A small multi-label image tagger, trained from scratch: arch vit.
Rows from expert 0 of block 3, named by matrix and row number. Rows with one number belong to one neuron. Each number is 128 + 32 x the weight over its row's rms, rounded and kept within 0 to 255. All counts start at 0. After the name is the row's rms in percent of the matrix's.
# up: expert up (model.blocks.3.mlp.up, 4x320x320), inputs 270-319
# down: expert down (model.blocks.3.mlp.down, 4x320x320, transposed), outputs 270-319
up.154 110 [150 117 102 165 150  84 139 135 174 141  69 122 159 104 134 141 132 144 123  90  73 123 139 147  88 124  98  90 139 190 149  92 100 208 135 184 111 150  72 136 145 111 159 103 163 122 175 155 163 170]
down.154 094 [117 122  75 136 145 158 184  97 181 114 142  93 114 148  41 141 140  94 142 187 126 175 110  92 149  79 174 114  98 101  82 181 150 112 111  97 126  93 153 182 121 139  93 105 122 139 168 124  92 111]
up.155 100 [162 179 150 105 142  98 155 148 131 140 115 132  74 161 160 122 122 160 124 137 165 121 155 117 135 101  79 204 132 101 127 119 134  65 105 133 136  94 170 187 177 142 108 107 110 101 155 133 177  82]
down.155 098 [202 187 121 135 110  79  90 149 143 109 110 107  78  59 105 145 158 107  71 133 131 109 161 165  66 107  96  82  83 115  97 143 117 121 121 144  87  64 133 149 193 163 157 117 150 128 127 121 175  93]
up.156 102 [121 135 107 162 127 190 140 110  96 123 152  28 132 134 105  79 131 164  73 158 175  98 136 145 164  88 152 107 191 132 180 133  96  89 135 183 138 137 154  83 134 169 177 133 141 155 162 116 163  84]
down.156 104 [ 78 158 118  91 108 120 103 121  85  95 100  36 111 170 124 152  89 144 127 106 132  94 166 144  94 174  99  90 106 103 104 151 140 107 130 144 173 177  98 109 105 183 143 129 116 157 167 143 122  84]
up.157 096 [ 93 170 119 123 142 121 114 169  91 165 169 138 112 117  81  95 124 140 104 145 112 156 112  96 141 170 162  99 142 143 147 145 109  69 153 197  76 102  64 203 144  74 170 169 139  98 136  95 147 116]
down.157 099 [124 164  40  99 128  78 114 119  74 129 119 107 105 150 107 116  92 116 127 155 173 132 135 108  78 143  97 170 104 121 171 122 160  95 172  97 135 147 140 105  51 148 122 159 137 139  85 148 106 100]
up.158 104 [114 171 115 127 135 113 137 178 102 100 150 161 139 122 143 130 165 118  57 167 120  98 107 140 162 124 135 115 175  59 137 148 142 121 168 121  97 100 143  99 160 167 106 115 132 140 193 106 129 177]
down.158 106 [155 179 133 116  93  85 150  85 127 137  82 146 116 123  89 170 119 117 169  94  52 155 101 109 104 134  78 184  67 170 164 146 155 138 120 152 111  85 134 104 112 134 114 113 115 122 133 128 182  70]
up.159 101 [ 99 130 131 130 121 149 127 151 132 100 132 149 129 110 210 131 147  45 103 106  93 148 122 169 152  78 197 103 141 110 193 122 134 132 108 131 121 112  44 143 159 143 111  89 136 113 138 107 159 133]
down.159 102 [155 102 122 139  88 102 140 140 166 194  76  64 169 158 140 101  97 130 135 114 183 157 129  81 153  70 124  79 104 142 135 110 125  78 223 126 159  82 127 109 132 129 112  78 133  76 126  74 165 127]
up.160 099 [ 91 126 158 117 135 117 154 118 115 159 129 148 186 109 145 126 107 117 161 133 121 112 158 142 117 119 144  99 121 104 158 136 140 104 124 113  98 105 148 138 124 111 192 156 113 116  83 136 143 177]
down.160 102 [115 148 134 102 138 125 103 117 164 111 131 136 111  66 119  96 135  98 138 121 153 108 131 126 120 109 112 124  80 133 156 212 121 106 105 161 121 123 190 131 137 125  94 143 114 188  78 118  57 135]
up.161 099 [144 132 142 130 144 122 175 143 108 128 138 128 124 132 138  92  92 139 116 160 100 232 151 151 175 123 122 186 155  88 138  99  69 113  85 206 114 103  63 205 169 150  85  63  79 135 146 138 103 149]
down.161 098 [161  89 148 108 103  96  48 154 204 178  98 157 103 124 134 136 134  90 125 135 101  79  99 164 133 148 172 149 162  96 114  99 169 147 109 111  79 119 105 127  95 106 138 146 172 155 150 121 102  92]
up.162 103 [ 92 143 144 153  64 160 115 104 136 169 124 175 121 167 139  81 106 110 112 133 125  76  69 135 108 115 110 132 147 115 125 151 185 116 205 180  77 104 120 132  86 131  57 111 171 181 109 121 148 138]
down.162 100 [163 163  71  86 161 149 162 191  82 127 182 100 131 120 114 166 165 171 138 118 162  92 113 119  89  84 151 164 184 139 182 166  90 128 106 129  84 121  74 149 135  72  87 144  90  51 150  93 101 175]
up.163 104 [109 175 163 118  96 101 174 103 160 115 145 142 174 142  97 154 111  74  87  34 138 137 101 121 126  98  97 153 100  71 142 150 164  94  95  56 162 105 194 106 140  92 158  86 127 170 149 131 124 158]
down.163 103 [150 143 128  98  97 113  58 181 136 152 171  82 176 136 126 108 103 137 102  97 142 130 144 110 170 101 111 172 117 126 121 116 123 138 183 112 138 125 144 130 139 180 165 202 140 115 152 124 187 117]
up.164 097 [ 89 140 181 137 142 141 107 121  71 131 102 143 137 142 137 102 162 120  95 130 140 166 161 157 103  91 161 183 106 100 133 165 170 126 146 168 110 147  91 147 116 117 154 172 135 136  85  80 115  99]
down.164 098 [144 132  29 125 136  91 141 135 104 144  84  87 153  65 161 179 112 141 160 115 142 156  80  65 160 104 121 173 140 136 212 179 145 193  72 117  65 104 127 151 126 105 141 126 134 168  97 113 129 152]
up.165 101 [149 138 165 103 189  77 158 125 163 107 161 163  99 108 153 132 141  94  71  97 122 196  88 100  89  73 115  99 125 154 121 158 129 111 100 136 119 106 139 115  84  89 178 133 109  97 119 163 131 127]
down.165 095 [ 97 162 137 192 113 115 106  74 161 145 169 130  86  74 139 162  92 130 154 131 117 106 127  93  72 186  80 128 138 169 131 118 112 117 100  96 115 130 116 119 100 155 127 163 138 141 102 116 137 167]
up.166 095 [145 157 153 126 135 161 111  83 175  99 130 168  92 136 137 156 110 156 112 160  76 112 139 165 109 140 142 195 173 129  89 120 144  88 107 160  99  64 172 191 143 170 108 113 167 132 196 137  57 148]
down.166 096 [110 151 164 140  64 158 166 126 125 131 131 137 142 132 138 155 158 116 144 162 117  96 123 136 104 167 174 107 104 145  99 129 122  99 206 132  77 132 159 167 162 130 142 153 179  83  90  98 149 115]
up.167 099 [ 93 156 135 131 146 145  96 117 113 144  87 126  60 177  91 153 125 140 121 132 138  68 139 187 189 107 102 145 153 132 102 138 154  69 144 149 205 105 131 205 145 136 112 127 156 125 108  85 132 129]
down.167 098 [140 124 110  96 137 106 123 169 139  83 109 114  89 136 130 141  53 141 136 119 125 111 160  97 186 123 123 156 139  78 124 134 155 131 167 116 148  94 110  94 113 105 130 163 127 143 154 146 114 112]
up.168 097 [ 77 119 136 149  84 128 121 138 138 128 114 142 105 129 156 146 109 137 127 138  93 130 114 128  92  86 110 112 142  83 123 117 123  91 129 164 162 128 152 107 145 156 130 165 123  98 121 176 113 103]
down.168 098 [186 127 136 161  93 169 172 117 141 121 131 106 111 157  88 115  96 170  41 116 107 211  99 144 109 111 129 137 137 141 159 197 125 150 153 147  74 133 153 104 151 161 117 112  53 160 140 158 111 127]
up.169 106 [109 165 147 206 170 143 132 165 157 112 180  67 164 134 171 133 138 118 157 117 139 129 132 129 119 115  78  99 193 164 160  90 107 114  79  99 109 167 112 118 156 176 108  40  93 164 150 114 130 158]
down.169 101 [174 141 120 151 122 128  86 133  83  83 177 112  98 166 152 170 164 178 125  90 146 151 110 138 142 113 111 126 102 101 147 117  90 133 146 115 110 144 109 156 103 141 106  96  88 153 154 155 138  91]
up.170 099 [ 91  89 133  81 125 104 130 107 176 109 162 114 130 130 136  99 131  82 131 171 189 208 111 136 128 131 137 137  98 131  99 139 133 141 194  91  93 200 128  54  99 143 173  94  84 139 187 161 148  84]
down.170 105 [118 126  70 146 181 140 180 123 130 141 152 129 128 110 123 106 108 203 177 102 132 148 108 172  41 108 120 140  97 147 118 149 104 198 185 208 162 185 138  98 150  69 127 184 133  91 163 116 182 173]
up.171 104 [200  78 124 181 120  56 118  98 104 125  65 185 146 126 151 117 116 159 135 104 128 119  77 148 110 134 160 163 114 103 128 139  99  90 149  95 159 122 135  87 161  89 166 117 106 158 175 128 124 162]
down.171 101 [166  65 138  61 148 125 125 109 161 139  62 207 123 139  78 118 150 142 125  84 130 161  82 102  82 102 150 109 110 148 111 127 105  99 134 121 127 139 141  95 108 117  85 134 103 119 177 114 194 167]
up.172 099 [ 98 187 129 142 182 130 125 155  81 125 176 119 110 116 157  87 129  97 166 117 125 117 119 129 110 109  99 105 114 121 147  88 144 113 135 139 138  74 157  96 173  88 192 111 164  75 153 134 119 107]
down.172 098 [140 145 124 131 105 144 191 162 182 208  99 123 114  62 152 151 105 119  81  58 106 134 122 100 135 140 154 129 167 141 118 142 143 177 102  99 119  68 132 154 106 148  99  96 130  56 131 151 109  86]
up.173 107 [ 88  85 105 150 138  88  93 175 201 142 109 112 101 137 102 165 148 120 142  55  92  83  99  95 170 108 130 112 162 140 119  65  94 187  75 147  99 135 110 121  85 150 166  72 117 133 166 123 163 124]
down.173 104 [145 159 197 128 113 139 159  92 155 149 119 111 122 139 158  90 119 118 127 154 141  99 122 142 128 137 131 167 107 109 160 163 124 156 151 150  87 104 120 108 131 158  87 103 160 154 102 147 123 111]
up.174 101 [130  44 131 110 137 192 120  91 120 150 110 139 125 169 101  63  76  91 130  88  72 118 109 110 121 151 128 147  81 131 140 122 127 157 146  90 114 140 143 115 139 157 181 140 145 173 157 142 111 138]
down.174 097 [129 147 120 152 136 103 134  77 131 110 195 149  99 143  96 115 114 154 152 162 165 127 127 167 161 136 115 148 166  90  58 148 176 124  87 129  75 128 132 107 125 136  67 126 108 174 150 169  88  83]
up.175 116 [115 118 185 117  69 116  91  78 116 163  92 138  54 110 104 145 138 129  71 117 107 104 103 109 184 111 143 134 118 117 166 109 108  93 166 148 156  72 130 132 121 102  71  53 142 169 142  95 128 128]
down.175 102 [ 80 116 115 141  95  66 121 140  94 154 105 164 114  56 131  99 134  80 115 109  81 129 109 153 117 169  98 121 167 155 139 122 171  86  75 113 167 169 159 147 129 130 144 127 139 150 105  45 156 139]
up.176 098 [116  79 154 153 102 124 131 172 131  86  83  89 171  81 154 140 126 165 167 169 128 141 119 134  99 115  76 122 156  97  89 118 127  61 117 128 144 100 149 101 123  98 197  81 213 164 145  94 107 177]
down.176 093 [148 134 147 119 119  97 160 155 143 128 152 185  46  76 103 151 138 113 144 100  80 138 156 134 129 120 174 106 170 132 137 162 155 122 183 115  76 110 137 118  85 103 245 164 163 137  69 133 112  82]
up.177 100 [168 187  79  94 134 139 139 135 128 147 105 149 112  82 115 144  96  81  56 149 130 133 138  79 151 133 144 116 128 138 112 107 151 103 142 172 104 107 159 177 177 183 109 122  70 135  93 188 136 103]
down.177 098 [127 159 104 122 134 178 152  41 125 117 103 127 156 117 140 148 174 194 139  77 105  61  96 152 161 107 131 120 106  95 188  90 126 103  95 180 124 206 139 133 146 147 172  98 154 118 146 148 206 127]
up.178 099 [ 98  96 120 124 166 127  99 138 144 141 146 159 108  70 126  84 162 174 134 170 125 143 129  70 122 135 151 116 101 124 159 147 132 122 116 165 123 194 140 185 139 174 183  75 162 146 141  69 125  97]
down.178 095 [156  86  71 142  69 173 163 105 148 131 136 178 160  76 144  81  73 139 141 145 112 122 104 106 119 131 146 138 130 122 105 129 162 153 136 124 170 158 115 145 208  94  18 129  71 119 154 108 104 178]
up.179 099 [125  89 121 179 152 126 102  99 135  64 130 178 156 132 120 117  90 121 190 129 121 151  50 173  89 116 203 151 104 195  85 127 190 100 130 103  98 121 168  73 136 151 128 119  93 103  51 113 135 122]
down.179 101 [150 134 139 115 104 153 122  94 122 107  95 119 133 115 137 135 157 100 135 128 179  75 141 123 153 178 133 128 124  63 128 128 137 125 119 180 225 183 107 168 119 122 100 150 146 157 119 115 179 146]
up.180 100 [202  80 109 157 137 118 134 112 188 156 110 124 110 157  70 157 128 140 135  91 115 157  83 102 114 104 143 135 159 148  47 113 127 115 124 136 119 163 118 190 154 130  60  89 140 147 137 136 115 136]
down.180 100 [ 98 170 140 116 140 148 134 109  86 132  56 171 130 112 142 104 115 124 105 126 126 117 137  77 103 127 154  94 107 126  93 125 161 139 112 200 115 159 162 124 122 135 137 116 172 192 129 168 145 120]
up.181 100 [138 159 144 131 104 117 130 117 116 125  85 163 100 114 132 133 100 131  97 162 166 164 144 119 123 183  57 118 187  67 167 128 115 170 159 141  83 130 110 168 163 133 117 128 157  84 149 158 116 106]
down.181 092 [149 156 115  68 124 181 138 133 124 160 175 165 203 151 148 139 113 145  98 142 112 151 109 186 141 134 145 154 128 160  99 164 109 170 151 158 111 157 102 152 130 110  97 108 163 131  74 135 127 110]
up.182 091 [174 165 202  95 135 122 180 123 108 138 126 155 106 167 130 136 149 107 227  69 116 155 131 169 155  72  93 140 142 146 103 122 210 118 118 132 160 148 146 148  94 129 152 126 157 211 203 168  96 140]
down.182 091 [178 160 143  53 174 106 151 122 104 144 112 116 147  93 178 165  78 116 162 112  98 119  83  46 139 105 177 112 137 103 100 129 169 120 153 163  81 137 155  97 140  30 187 155 117  75 115 147 156 126]
up.183 105 [185  99 129 189 141 148 162 130  92 158 165 167 113 168 166 115  84 106  85 112 102  87 135 167 130  93 155  95 193 149 111 120 121 123 120 164 120 136 181 120 132 126 110 132 123 196 113 114  70 157]
down.183 098 [101 113 102 117 115 112 166 118 151 122 190 140 116 169 119 142 138  87 197 116 115 130 131 135 121 128 100  91 113 185 108  98 138 137 184 157 154 101 163 121  94 136 127 129 164 119 159 149 159 154]
up.184 104 [149 152  95 123 140 140 133 132  81 144 200 160 100 137 121 138 124 160  87  70 114 123 130 139 130 125 158 155 168 102 154 171  95 140 125 169  73 140 139  82  68 104 121 151  91 127 171  92 131 157]
down.184 099 [112 129 136 115 131 148 196 151  98 144 140 178 152 121  72 166 133  91 147 117 123 174 105  92 164 148 121  99 105 159 133 147  98 108  68 117 141 111  94 146  57  84 148  96  86 122 141 145 135 111]